Weights of a small model that answers yes/no questions on an image's attributes.
Model: encoder arch convnext, encoder norm layernorm, encoder activation silu, encoder patch size [2, 2], fusion encoder width 128, fusion encoder norm layernorm, fusion encoder activation gelu.
Training: adamw at rate 0.00086, 16800 steps, batches of 384.
Data: 197500 training examples, 32.7 epochs.
Rows from block 2 of the fusion encoder of a small model that answers yes/no questions on an image's attributes, named by matrix and row number. Rows with one number belong to one neuron. Each number is 128 + 24 x the weight over its row's rms, rounded and kept within 0 to 255. All counts start at 0. Numbers have three digits each.
After each neuron's rows are labels from the 100 texts, of 14848, where the neuron reaches its highest value: "fires on" is the input token at the peak. Only what is clearly more common there than usual is listed. The data: single printed letters, digits and signs in grey, bent and noisy.
# fc1: MLP up (fusion_encoder.blocks.2.mlp.fc1.weight, 768x128), inputs 0-63
# fc2: MLP down (fusion_encoder.blocks.2.mlp.fc2.weight, 128x768, transposed), outputs 0-63

fc1.647:115123155133116090113117113146099163135152160108099113090108129117133191130106129153167117134050121145152105143130081154151172158119147107093141148123169105112153115063163106126141115122182172
fc2.647:105064084127144094110149133122150111138166174146109153083148149158138090147124144122139118086099174107188104124110152120136160126141113164102140165115154100125120111165126111121102138188099121
fires on: "the character r"; "the character O"

fc1.283:153166109140081122098136144107135103141137099096177114158103123141118110113113110098078115135134126143131111153130087126087119194127165104110091142136154102129135105167111096152081156109112132
fc2.283:143153133148104098100112158140114148063139122097107129131136130179121102118167110097079124149170095147112113117144116118145101122129129130146125151093118131061132097209128111131084148118134117
fires on: "digit"; "the character h"; "the character D"; "the character b"

fc1.661:108114140144141126100130135054148167156147146146113185121129122124125114144109136146130099150134138110130106145107164161095110127142132129173180125104073113118137110067157097090126118104130084
fc2.661:115131123108140132129159126139117126116156111163158106135124186172163136110168118147119121145130153160115147154140137153115123140110087080141133100156148139201123150172126170096129123106140100
fires on: "the character V"; "the character U"; "the character W"

fc1.206:106135156119170113094141110054137132107133175130153120106100132148140117098126118154103140120094155153131164127140124133107124088160137130116117092155086114093093093131149100129147090113123116
fc2.206:097124141146091146137129135146130120127152105125130136080156077155163110143148136152131149107154078137147088148156141177137147146168138155105100127100152137155123138123168097169133142115130148
fires on: "the character ="; "the character @"; "the character !"; "the character #"

fc1.296:120100118128129124119147103130142130091077131136118118171080146152108143133138135148101162144124163139146153125127079123143127093095119119130129117129152173195106178114121136128176161128100122
fc2.296:087145088122129105147095169136114153174149087131116135084152136099117112155144125171178125140145091101131105167130177107117121157142116099125172114111148149142176119126127110109100141112135104
fires on: "dark on light"

fc1.306:123126134104171104111105143094159130161136118133133151090133131111154104099093134146124116181124131133106128146124144131072101143149145147163171136143082083122140098107124084085117103122122075
fc2.306:149129116171125101170117113094124123128151111153205121133153174171128131127140122114108123130106127123121116141147150162164134177163103072110117119137159150162134160172175147086109088127145106
fires on: "the character b"; "the character U"; "the character D"; "the character O"

fc1.704:106128188127147118114146064093119119117112152146184119151097144127112125117124119145102114123123142110090163081124087132096101118126141144084135109146119126139089130114132091122147092120132122
fc2.704:167141104121141172165151129157111142121161109112091129137124139139129116105121125086130115110139102164182121146124127138142175160087118140157125165139138102100128147131116193162104120157106156
fires on: "the character q"; "the character R"; "the character P"; "the character 9"

fc1.265:119076125146102118157111149105163154174108102130109153092097105127121142143111144135096131126115141113117100136115116125112086122163092120134108135084067142132145079093182117122149146119106111
fc2.265:071120111126110157140128116172128076078133144113159125124145091089168123151112104183172149125154127161120139138156134113157096147142086140095094126116155143147098112134129158147121126105122134
fires on: "monospaced"; "sans-serif"

fc1.741:092114111143161106107166157123109149153135154128078099133102124100106126107107110109164112062135162063130135108125101083134169138131120130074167118133125119132141137074140111100149126185173143
fc2.741:121061150161145144147087150154165147144180117147099111109163121157139073150101134135128127082074166118122147100103106147126177154125128152121160165135158167098116166110147157129137140082126139
fires on: "the character ?"; "the character m"; "the character w"; "the character f"

fc1.424:135147165138122114137132099096119088159130152115121090121124114163102118115114175125060114129123124171149133149125125106121135135107127101154131111130133117169155145155145115134135150133102138
fc2.424:119138126134150165092145165156140155074131154103075130162127108107147150091148122143134107128110146144170118137100127109117114113171123145111175138104180109080187151131113126131095126141095113
fires on: "the character q"; "the character a"; "the character u"; "the character L"

fc1.683:095143141157138081128120117129147183150094122128125119113089092155154126109110168152105129149120127079135137129134128131098111129120127134117168117113117151152101120060133091096152129096108093
fc2.683:106112158083146123100141174125110114093183134153121118152132133094083124138153097150168104100125105146159124119080087115121141091160152143127094126159150116079183107174113141131111128179133135
fires on: "dark on light"; "the character m"

fc1.101:120129133140112160146133121111112136108132133127147121143146137168150122133160118151083109110143134135140140117147125170099138094103116118120115141142143140160120182140157144165178115141167160
fc2.101:074132156154120136134126128075128137145133103161179099131125108094127108144171129183147108110072120053117112166130164158157125155152116097135114106104150155121104157146137114130131112117175107
fires on: "bold"; "dark on light"; "serif"

fc1.499:097132127122118108156126067090126136108121125152194133134127145157130100105167129160127095112113149115086163099147107173109133147138130104117183099134138128144092126110145104145137088098160124
fc2.499:165134133144146171097151119157112124094166124137113129147134130111141117106108111091131126122137136157148160104129108116128133156113115163113144143118110072091114116137099179150097101165089142
fires on: "the character W"; "the character w"; "the character H"; "the character V"

fc1.88:103061129149103123150083106105152164172116078131119108115105145173129149143152157136095083089147119132109102129112106131125110122153118099159125098113077146157129107122133117123165139127151129
fc2.88:131140124175109124123129108142188106081119161113114090135111083068141150143114110120142133158129133121133107091131093143129099155188127166108091158141087101064111162145130112132090146180111130
fires on: "monospaced"

fc1.32:087153151084178106101133107087176162120166135127111168133105093119153130112148094110140133106111145111119077153127132099157129135113104141138159129118145136151158163117121106098136126132146173
fc2.32:132121110120112122146144133147148157129161163146125102118155121195174075158100141096137122106084152117171113079114128135142136104161148135104138140130162089148116136144151129128137107159097124
fires on: "the character ="; "the character @"; "the character #"

fc1.559:097145152117097108110135145112171117107124122137136165100151115112165136128139108157132107149116111091118126112138152158082134096136139148146102132150109128124121119078148073082124126090142078
fc2.559:114139160103149091122132122083098106130136121149102151177111136113083123123150140150135128128091128092125121153114133117137130135110127109152151133120169125133153192120113113088132147148105106
fires on: "the character ="; "the character 3"; "the character $"; "the character 2"

fc1.670:096140171115121102102114127109167126122114122110104133112135150116152130132129141166129086145117111087117099128119141117134130106131157157125105135155098153139134123101105084073128155089170082
fc2.670:117136153105146107128109101090109120126137130147123121176114117121105156108151130141124121102084098099140110154136150165108138154133116114146137133118176115133107209123118125110145131177116124
fires on: "capital"; "digit"

fc1.142:101131126166129118170127133106123169108139132096128130128133086166173118173139127175141139104107120099127179143202161118118131073129127115130136113112143150114084162120151127117137130114146095
fc2.142:140138113132153153125128169146063148149147114109132154107137141144126114145080142115127130127172097167140099157116154081128143113099118081117097147126097124152153110138138156177122116120132188
fires on: "bold"

fc1.224:124155161137100109124115090099145125110147186116140164102161085127133119116121090129109117144113143103121137121129136191061132123147120175145133153140121116131123142056185066110123084119106109
fc2.224:150160129152121094115115116104152135147130135126118115110105139138101141100107167111133152132130134111118126100120102125168123161136161109104174084088142144101144130127099119097092119138102108
fires on: "the character r"; "the character f"

fc1.648:093113125135156120104182123082094151103171132114110077134085103106140150135106132139119117109121167097128118135119113107137146151114121162115134104108143101156115118107115094116150122174169167
fc2.648:113111110179169126091102151109151142101194114144061115142157140132141099173122146139142145082090143118120111124113136130135170114157119179101129152110182120132132163101091160134094142154158127
fires on: "the character +"; "the character ?"; "the character -"

fc1.443:101150113163107110180125133101112162117129138106154127105147073160174115143137118171136132136122115100119168133188173130121154108114125139104152120124150152140103160103152129121137129123179095
fc2.443:126108124115143139123119178156120132174135102120115174080120137130120154152084150117150143135156111160137071135106128070127106107122115085120102107102069103145175084140136117170115143121105163
fires on: "bold"

fc1.10:149175106088078122122120150108130134144160109125134166171177149147134134123153108140143135187142122109133146152150128134131108128134126093153112175116143160131151123161168125143100146119114151
fc2.10:126167131114110119147171118150138154112095120118155126112108114150156109075134081133093102137162098134173126103135149093121120079104147099160150159129122095082102082181159107125106121111143115
fires on: "sans-serif"

fc1.47:093106153121123172121134048103123081155115139179109120106120103114129127089090142105160116073127080102124129148115112133130159142124164102124196140123131148135154163126147117153148136147102129
fc2.47:124089108134156134082121146146151124127180164131094102107144107143140100141129118133170127123081148105131122130125166127122089121186127164135133131140180121132163169160105103135107118198096125
fires on: "the character w"; "dark on light"; "the character v"; "the character q"

fc1.272:144095097142154086094113132130130109139151156115127117154088106109103096130111110114104135113140149134136121141146120085107101147108095112115133121126150096104136126091107096101136146138152154
fc2.272:113100142165138106099111130138161146116176131101067137196139134156098129138119120151131154167116094151125108142138125139110175145129121179129135154118157104133109133157105142123084153112151125
fires on: "the character +"; "the character -"; "monospaced"; "the character ="

fc1.19:132108130132141142104100123083144143135117156134118137148087123120110120084108111161106155119114111052126144146127109086118079136068137153103115101119183094125162132073123163132118138120175121
fc2.19:114091123170165137118106149147138113119176170107111100130134134136171104139116123170126132116113151121166135113105150113114148144117151179108160148131153119103157138107145148129116122125141128
fires on: "the character m"; "the character x"; "the character s"

fc1.0:129145129084132120101083160112131115147176156113151128164128079114176173127124140145080155148105161116110143149148136108155136120119104096136145134113150149103118123084158135134121127136179170
fc2.0:136093139155119114130151099130162151126152088143161143151142115107149100130107146153113110094146155093144107109166127124157151118085111116104122143127152132085086119182150133117100122159140132
fires on: "the character 5"; "the character f"; "the character $"; "the character t"

fc1.739:107107147099160123152087114103101122180104093105137110082108163143138108123119129158114094148155103110129091110111137113126141133139129108132118100138113172128090114126115138126163131103172135
fc2.739:097138100132137115128109158166095121116134103085154146128159126116149103115091139168175149151115094136114142137148152088147119113074131100130117120113192183161140146113119172138139111092121139
fires on: "dark on light"; "sans-serif"

fc1.624:132186121134140109100100145128144138154164147155133091131132082161109093093130132115117144114101120185125118138130091157095145101175121132092105103116144121170152118134143133162104171137149143
fc2.624:149124093143144139096114146152153127109109106064062105188146148137140117126124127100083107144125106135144155114103117127138119072158144128140117147068125075160142121136138119127093112138094127
fires on: "the character ="; "the character -"; "digit"

fc1.178:134121119160135124096118155122125119152122156091133138093101094134149115086121122140121093118126076126125111153107123169132139164127155154130122132144181084168158177154138154146112123151138145
fc2.178:138138107106134119076157091110156146085143136136085146034121127184110124106109167113151121118135135141153118117133144132125113096159142154093148149105149096100126179162100126131098118111151128
fires on: "the character +"; "the character -"; "the character ="; "the character o"

fc1.630:113119118130143070117129176121142102134132148166111114179113146141147129126139179134119134116172084097118134143150175137133157111093112119133089113146131108138156142108143120168089101108143101
fc2.630:120161104133143170119137136143116159093150115106137134093116124111145141082135121162109103065133116120140123137139112099137159119121139106117140179129145116078127162159124123124092140118148138
fires on: "the character 7"; "the character H"; "the character M"

fc1.375:143144115150104145119127170129163142154167146103151185140135114169136161121124153121135127151135101144135152133150143116156147138135091142111104122130137127131121096158136137123147099090141150
fc2.375:132157130147095121137120121137122136116181084094118158146127146167114119110145129128038112132163125124152123110118066123119135133079112091136118147101114115077086093163165148125131121084151127
fires on: "the character 5"; "the character $"; "digit"

fc1.338:167108125160129139112103107142147081110161115141123112105109119134099120101144125102159075083141081160125143128128140116106117145168164105152148157149150126129104127106169121148139148152112161
fc2.338:125117112109180149079141122121182112132163145132094116103129148129074124120134138103174131098151068115169121138116133147114108105164121145103148120123111113114101181134119116127088102156126126
fires on: "the character v"; "the character w"; "digit"

fc1.438:148146112114112134136127064109147073153170153130109102096121115135122129154124130087079120117142137127169162124113072140140138117143126070118144156109164135132158138147134149176121153100167129
fc2.438:141129092113141138113141147160137125119146187125098128130146100116150104105138103135109117118114152120188112164129150124105113101183147133134157115093151110045159146137101131119117125194094120
fires on: "the character v"; "the character u"

fc1.69:122126162126132125110090114117083118115160121143101123089094117078114106079119142105161103118106137161082094142097140119145166159132140167119132097138154138115134197159126126156147112174144131
fc2.69:148081143110155147102125119118144112116147172099136113063106153141106098111124120096138140137104137140148121108118162156135109108158152188157154147091144095102178180122139103127118116079087123
fires on: "the character ?"; "the character 9"; "the character w"; "the character o"

fc1.117:109132101100134128102150134094139101126103134085111109169101101138156122133099141121129115126151119096182133114121164072102131141110081127163110136113158147115157066127175090135116135105174108
fc2.117:093169116152132148146120169150126147117156149143123066144137129148156097151131127129096122087162097114134124112118154093119168103117107135115105136130146091139142103168133145111111138185145123
fires on: "the character 5"; "the character f"

fc1.340:114132110105098096136143175102139170150141138166107134166079106153130169146124122162108105129114142143142157114102160122153186147130125133079137154134150142127126072093122099147165090115146081
fc2.340:125117124175104138164123152170111169132149100143134157128141128108144127100101096159084090065117161127129130131130092133123153157076115106137122158118140152078131105168149157118116149107139126
fires on: "the character m"; "the character K"; "the character X"; "the character F"

fc1.173:088129151107165097131119150116115140143133112095133173061141148131140107147111127176130085145114110093098089140112157097121111092145148121134123127147091169130145111116125123101148138120164098
fc2.173:109172107125152105125103107151107123120140078128121136140107125108099140119113150148152151106111098106149129142146134081133089147125089099121137140092189134147118129125132124128133142115090135
fires on: "small letter"; "capital"; "digit"

fc1.594:123144139131168075105108083092119109134137127147130087125076127118124080095123142115138126105109122140122119136138105148117142107146169180139106105149147161158181183097116158143125127125083165
fc2.594:127102115134163148088096119113154111092158157096130098058123130148133112131123135134178134124071137134132133125089121135156082119183174160128162152100136159109176175104128118130082109109105133
fires on: "the character +"; "the character ?"; "the character @"

fc1.208:097109113135131086114155150097134154116125112111108126147092124115092137157090106162094090083141154119173180104141130129163126148117086091084174117140136097121161100098127099161117138138147141
fc2.208:103090097159126108114136188132143152131140146123105164159154106143136092133132144159115132087109151135125119128117133112127196162134104137134142168134144145111137146142097176121110110164141124
fires on: "serif"; "monospaced"

fc1.505:096160129128137173128127105162110106164138108168157160104162138149151140192109133151125116149187116136123117124115172161122115126134093156138151169092146149198136155117166137140149146102157131
fc2.505:097104086145122157113146107139146132143118137121118101143124105150114135149089118146107151105149116166117105162112156158131171170135134151137131175118099107152113118092157121159125136145094151
fires on: "small letter"; "capital"

fc1.692:089104120169112124175084129122173147146097107081122115083125125119149154154138141141112093112152110106103094131140131134130091126157108130131112165120088121130152125115170112102142155146139098
fc2.692:116156124131155098117143157102160116098111158138119174123101143074114150115104100138149121164085146140123125097083103104099098127156091111157118172172102095066169127137132106141107139154115138
fires on: "monospaced"; "capital"

fc1.735:173136149096130106120111178124107104154117143170135153136139137136115137150164171151121124165169100146133165133152108120116148146123127084147102126141138148123113125129116067129104139109118097
fc2.735:163180118103124154142158163141106164116129119108119121117126114142122156081160100107087089061162096130136130112131162064111153084109143087126138147109124097101130140156161104123084142150137128
fires on: "dark on light"

fc1.718:126099141101100152146133130135110130161129130128100176098139100122141117147155111126112134133175127117142082120114147157116135123154143165134130133120123130158117134089155106141146138127108146
fc2.718:172130138058151127109129174107108116133150134117091120096159130067125123128134100095161123165110102103193108129113161139131108100122156147123127121150140161106130154143112107134114141174152129
fires on: "sans-serif"

fc1.330:145112102137146085100112144145134098107119152111121162151135131124179145121136143119129132157153083080115123157140151080143147117143104143158126141085161162115155147091137075122115106074128174
fc2.330:107163148128123115142133137146135132137113121109142118133110108108130145102152145153085135171154107117151110107140144122136176105122106163137156093143164089067085089154160151118122154136195122
fires on: "the character 5"; "the character f"; "the character 6"; "the character C"

fc1.716:110109137169161130117132101081126119123145186134119122130102120124135138111123140134113116134053122123120119106129146105149140124118137131116153164164171127133141122162163104111157161113130138
fc2.716:132097107156138131127150088158142148124141100142098137175154125156159109112105149160143125106081140139163139083121132150102117174139143168130165135122139163085142118099140163131107141140140125
fires on: "the character m"; "the character -"; "the character T"; "the character S"

fc1.54:149100119115170112125147182095091110115140137126144124183154143127140096096084121118102168168121126090144118150133125145093108200101154120114099146152126144133141143099094130127108096156162150
fc2.54:131126135175122099114115128117154143110182097145121082131115130143056107145132130132132109102132047132142096099137120113154139131102145138118164150147145123095126182184132098136092119123156127
fires on: "capital"; "the character T"; "digit"

fc1.407:107132145120107147125152131111152107168149112081101100140104119102111128100076097095162074123136127145139090147100125121122138163127125123112153105137176146119154156104120084154129106157137159
fc2.407:125113138104146125106104122137140141108157182115117093087134108159104078153133127129098131138119126137187119117104120123134114108151139131094151146107144093086146163164122093134154130140105119
fires on: "the character v"; "the character w"

fc1.127:150108110134167144116100137124132134113129126154145043161150120085127157103106133114149103122111091137162144119164069091120132142109131123165108105126123141138122100102151104115155116107134112
fc2.127:125130120182099111100109140103136119143206072071111138134146162112137153126133115125115097092092113148159121156106117133138138157144073143147108134112121092101083116161127137121101137184154132
fires on: "the character +"; "serif"; "the character A"; "the character -"

fc1.228:109139168155143133103121087095117138119114155160198125141143130122124126131113135142110113118133135135049159072127103133082117117142133185099135139147094114136129127099142085127140094114128118
fc2.228:165124086124141134156144169131125157124145122087087155142123153134123116101115142095161125154093102132190106157126129104174143146088126100161128118162132118088141111146093194156104146134119154
fires on: "the character 7"; "digit"; "the character 3"; "the character 9"

fc1.92:106123121172155052117131113124097122142139172146101153111066132132100106131101107122127087111071113111146107116113142133127106130117118156083133131124152098143165187124078100116115111131123120
fc2.92:122098132125150112079126155149151117105116221102077124079132140167125091127115127146143149131116152169137113140118154136124113137163165163126160148108136127143194141129137099132116110149112122
fires on: "the character w"; "the character a"; "the character o"

fc1.52:086156137126122106134091144138156145138133106121134182088146111115171134115130111164122091119120117104137108119123152149056132129153120151119128144139099118105126105064130125104141115130128107
fc2.52:070103166069159117108153134144117095126111109167111150174098132091100120119147126184127139141107159094123148144086114097136108113133110138168113148123139104150136131120136129099160153108113109
fires on: "the character ="; "the character 3"; "the character 2"

fc1.498:109157161119091103116109099102146100091146155132150153115176104138130122109150107144101114117114132112113143101147134196083123096137129180120140134136123129152110130089166072104123099088124111
fc2.498:138140129164141111075126128090146122127155135118120114110116130155118129118114141129149141139137142106130130103139100129184127124138169097105145073108111143060128120146117135099079144160103108
fires on: "dark on light"; "the character *"; "digit"; "the character ="

fc1.240:114155139141144127116153129106127107104143119122126051175095109143141142116121156085133150150134113101126132161090113114106118128096121120115142117074125153095153089104147058151134100174166126
fc2.240:157149109142077116149126148127169129131160083158147146114152135125120101118124154089124118079135098137109123148128123128121176112145132132104100153077157118137081173176118164127122119139161135
fires on: "the character ?"; "the character -"

fc1.400:144129159134116138111133078099118163111127132107090087093109143152110122145102133132092112094124101131153146161144099137110088134123134137128116115116173067158182146102115126151097161138147166
fc2.400:102120111139173132072131156128145124100132181090103151094118120101166125121129126125151136103120134143163129139102161112133130098180156171123138161117159087117156143124098164129113115181120116
fires on: "the character q"; "the character -"; "the character +"; "the character u"

fc1.580:112147115117127122175134125105176133143090144137118097098109133120147140136124141142117120144121148094124115134170135142109100146128088124127165111140051093115104117129110084098129148090123076
fc2.580:091117155100136149096128138143095126130145109117103101167112117158124141093164150169142112105128095121119117159116140152161169143089185123143126093126175160136107161134083154128148166138168134
fires on: "the character m"; "the character q"; "the character M"; "the character W"

fc1.731:156119161135138128107146125107147144122128106115148109165129108139116115107142147104182125173118106152149135155103115124159107128127144157111118139139173111150139114145099071121126100132154112
fc2.731:136119123150118090127095156118166125100128120121110131099145100137107119123125103117136120099135083150129116155088119154166088129111146168100116124115132111166116133158146137128093101183150117
fires on: "the character +"; "digit"; "the character -"

fc1.685:141125118146124124132173130076119099098170113119133121121091150113151114131126134103127143096145088130114128134124111149101087159087110129132104097121129102160134163134119129106099151107123141
fc2.685:134142090148122137074119166104136137103162144100132111137113159122120111136125134094113136098156101139112122083112145119148175100175143104139125130134138112091083190155103174134080121127121136
fires on: "capital"; "digit"; "the character q"

fc1.446:116145139118125111102112122100160133116147132145133161127154109127136117120120115138108098145112129109129127121125132179044120126171118158152156140138106091131130132074170078103128091103128090
fc2.446:139155137140132095140128093120131104144138119142155109134119168137101135110136150121132136118135138103110145115125121122194138179135138098108141099108174154126135153162115128069101116128131094
fires on: "dark on light"; "the character 9"

fc1.455:085140132120144110138160127107154130147128126159095143137130115161135119130133160110087149099155101109124115093151094067129113101080085125145118095114124128147146103066109131095108086124119126
fc2.455:114120134137132159125119186143134163121166143114111087160118116114156170130148142135116085109150116152161132141117137095125170112144117109148156142150153095127081149174161139122099123137110125
fires on: "serif"; "the character T"; "the character s"; "digit"

fc1.331:113113167173134107152125089093107153136117135158190117146096139146122102135137124133109116121116136072094170119140106119116113112149141100092123082104139137138118122113164109137152085112149128
fc2.331:137157106140141166146152124138134148130163122159108147140135150096129121093135107118131117116127144162136155113128125137099155170115094159143182166138106050087145109125114166146099099155099139
fires on: "the character W"; "the character M"; "the character V"; "the character J"

fc1.510:079159142155125113139100120106143181143113126143136158105126096119162137131136121160122090113124133100121132130121148134075131118147109130125151149134091123109110133073145111086144125113138081
fc2.510:071108166072138124091149153143126114132120131184115146130098141067104132102153129179125151147157160136125163109102094096100112121152136147139133119135130095125155087143110097108158115112119121
fires on: "the character ="; "the character -"; "the character 7"; "the character Z"

fc1.61:086091148086140120167084111133117133174135113112136146097144122117150110118161129183137133100149109109121114146133143125135122139168185141094125111127130127116105081129101116143150135097137136
fc2.61:135112094150094098119127151132131136141160104126093115113130115101150135126127146147171182160135129142166139140162143125129124139094142113125153095088178156121137148141130131091089151153124094
fires on: "bold"

fc1.562:157144123121117134091080151135144146148132136101115122176148104150105090089116131123099122134108098145123161127109175102111103165109105148135110086132108132146164137129117120099116149078172131
fc2.562:120170104133117164123142109140122149102144111100144135171093123106135166099149145114107076145170092129148120162127126111144153094097119137120128150103149095122166115135179093126062117097169114
fires on: "capital"; "the character J"; "digit"; "the character j"

fc1.654:155111135150197127133128174116114089092143146149116083137084117099124123103136133104112114080111111119161121129136165124081149120128158115128113100134135088158122111124096112146102145136129098
fc2.654:137088155164132120108108143149166128135181120079124147133139150127108100153112083110176129074103078163115114142098107144107148150165130159110122158101139123071095160144132118122090115167102132
fires on: "the character ="; "the character -"; "serif"

fc1.665:114141129133154129083060118110126118117148140103109126191166132091159098172141145098137131161139132128127095136113146075135114113130132125144098120123146148168122130146126091144101118126118163
fc2.665:131142136134114134170123126148124120131134116106105104101127115152190141133116131135104114096138131119159127112134117129154119094120135143128119133106160115129105050116191153114099128209150125
fires on: "the character 7"; "the character f"; "the character O"

fc1.556:137127110147152138146186094103136076158106134117118150091056109168105125133091143134154092083140136168172138130114122119113144130110106102100133116109144082116152110104103160132120103161163158
fc2.556:102091119127139127087141142154147134126204190136119131159128124149130083145117117161139109080098140133183117139114116167109165178147110136105155148110131143082139156145116152126112134155114124
fires on: "the character v"; "capital"; "the character w"; "monospaced"

fc1.448:148162131115103113105147150100126109146107101111117167158114138143174084074121089111119090141179092116102129168132131172129121138131078111151092129112154156145182105129115098154124143122140145
fc2.448:145176123102122134107144145141099155095126155085136100109092116162167113071132121109074106128180124140132128096126167068129136103122175101154135181120131094083156111147159079129103126124164133
fires on: "the character 5"; "dark on light"

fc1.352:136125159124150125136124101079114132126109119131098090116087135131095163103151171152146113107120121122119175169116122118093189139123119151091121136141132121153120142088133136115136100123138152
fc2.352:120048175135141142125104139114135118106187106143130094146133135111103121141126117152156074084129149110194120148128107101148125147097113158100167155134137149080114183133149121133071117122099130
fires on: "the character w"; "the character m"; "the character k"

fc1.589:139131152117120206144139113076135116129115119091096124121144142111106171123098151087126123146163110137187117156129193161124156147134103106147122104139176117139166127139144149121121094119155154
fc2.589:144116106116171131110119141140105094141197153113108126147134113127138094129127124131111093072144130110157121107118085127122151130148120140110184106136109115068110181161106123133144107173116120
fires on: "the character v"; "the character o"

fc1.390:109124134114140144104167114101112144149124102139115136158133138116141133138087114126096146095109116136154135127118079116123170193110111166122116111138142100160145131080086148136137128158171154
fc2.390:093122133168138129092088158126148149078137140156072100115132110130137168139138141191117105143151149124174117128127127090167145132120127156140172153136172126107135125152163117138060135109138120
fires on: "the character +"; "serif"; "the character T"; "the character m"

fc1.147:103125105156126107185094118148145172172111098097103099115112132126113115118089183137126132139119117098100122133135106096143110120145129152098129124083132112130136095109136126092144141086110095
fc2.147:094145182111126157086153135139136079108103154147139160190115094066093165139116090160137144104090143102128144089101106120124123079117118146147087165120121132127106166114126126139150139137115140
fires on: "monospaced"; "sans-serif"

fc1.537:141134133140128152124141150079139106136156133141124158141139150162109086083124143120105150100156100173160138169144112163133081170122111113102116116127134126140141156121146169148092128162132101
fc2.537:155118126111132123093138150127132143109162160102124114087087127131160133120121104102134132098118107173127114103112120130112161115164167123175161143151117119091157156162116143133130117116075125
fires on: "the character q"; "capital"; "the character R"; "the character K"

fc1.106:114110185101131123102094083106118112159110116127149101122108134148130151111124108136095125144153103119112128054136112145105141092113142145091113099133116157144076145113126118148166114134150147
fc2.106:114112100107144166133156157143090138114150118104102155171138158124142118112135120153152111104128120168159145136114134098145158106050124092187122150136157154119144160130109204143114132099144135
fires on: "the character ?"; "the character !"; "the character *"

fc1.31:090141140120180139131205085116155117162121103145116143091127102122152118140111133130118093106160093133191127126114097131118102109134150103092167121123145133134135124078108175143122112153160147
fc2.31:119093134117153145084147135130133133137197163151107116119144132133142089137106112152167143110080125136148123111091136143108126152171105148134213138141121135051133170136105149128107142149101133
fires on: "the character v"; "digit"; "the character s"

fc1.274:152124149100119161143076074097133112170137137118115097144095157131095143153128126110118118109103131121153161156122108130121139111139108103084144124126133066152150094128129167149109155132175157
fc2.274:079095117131155122102106155143120110118204167110069152138119106113117117142124102145139134120124144138163125163115100136140122119159142169126154135136115133117151122141126174128126141212087120
fires on: "the character v"; "the character w"; "the character W"; "the character u"

fc1.315:087114149118136132163115100092132132171088113130136165098130144162144147157141109163101089117142143100118136109139147138089081094121109104128163118102108166153127158114140115111165121116165108
fc2.315:127131123150155120093142174139150139144147125117091131082095134143083156129113138132152144124148147118149120094100105090158150103138175145125116121105120106036145100182119115134101173166109138
fires on: "dark on light"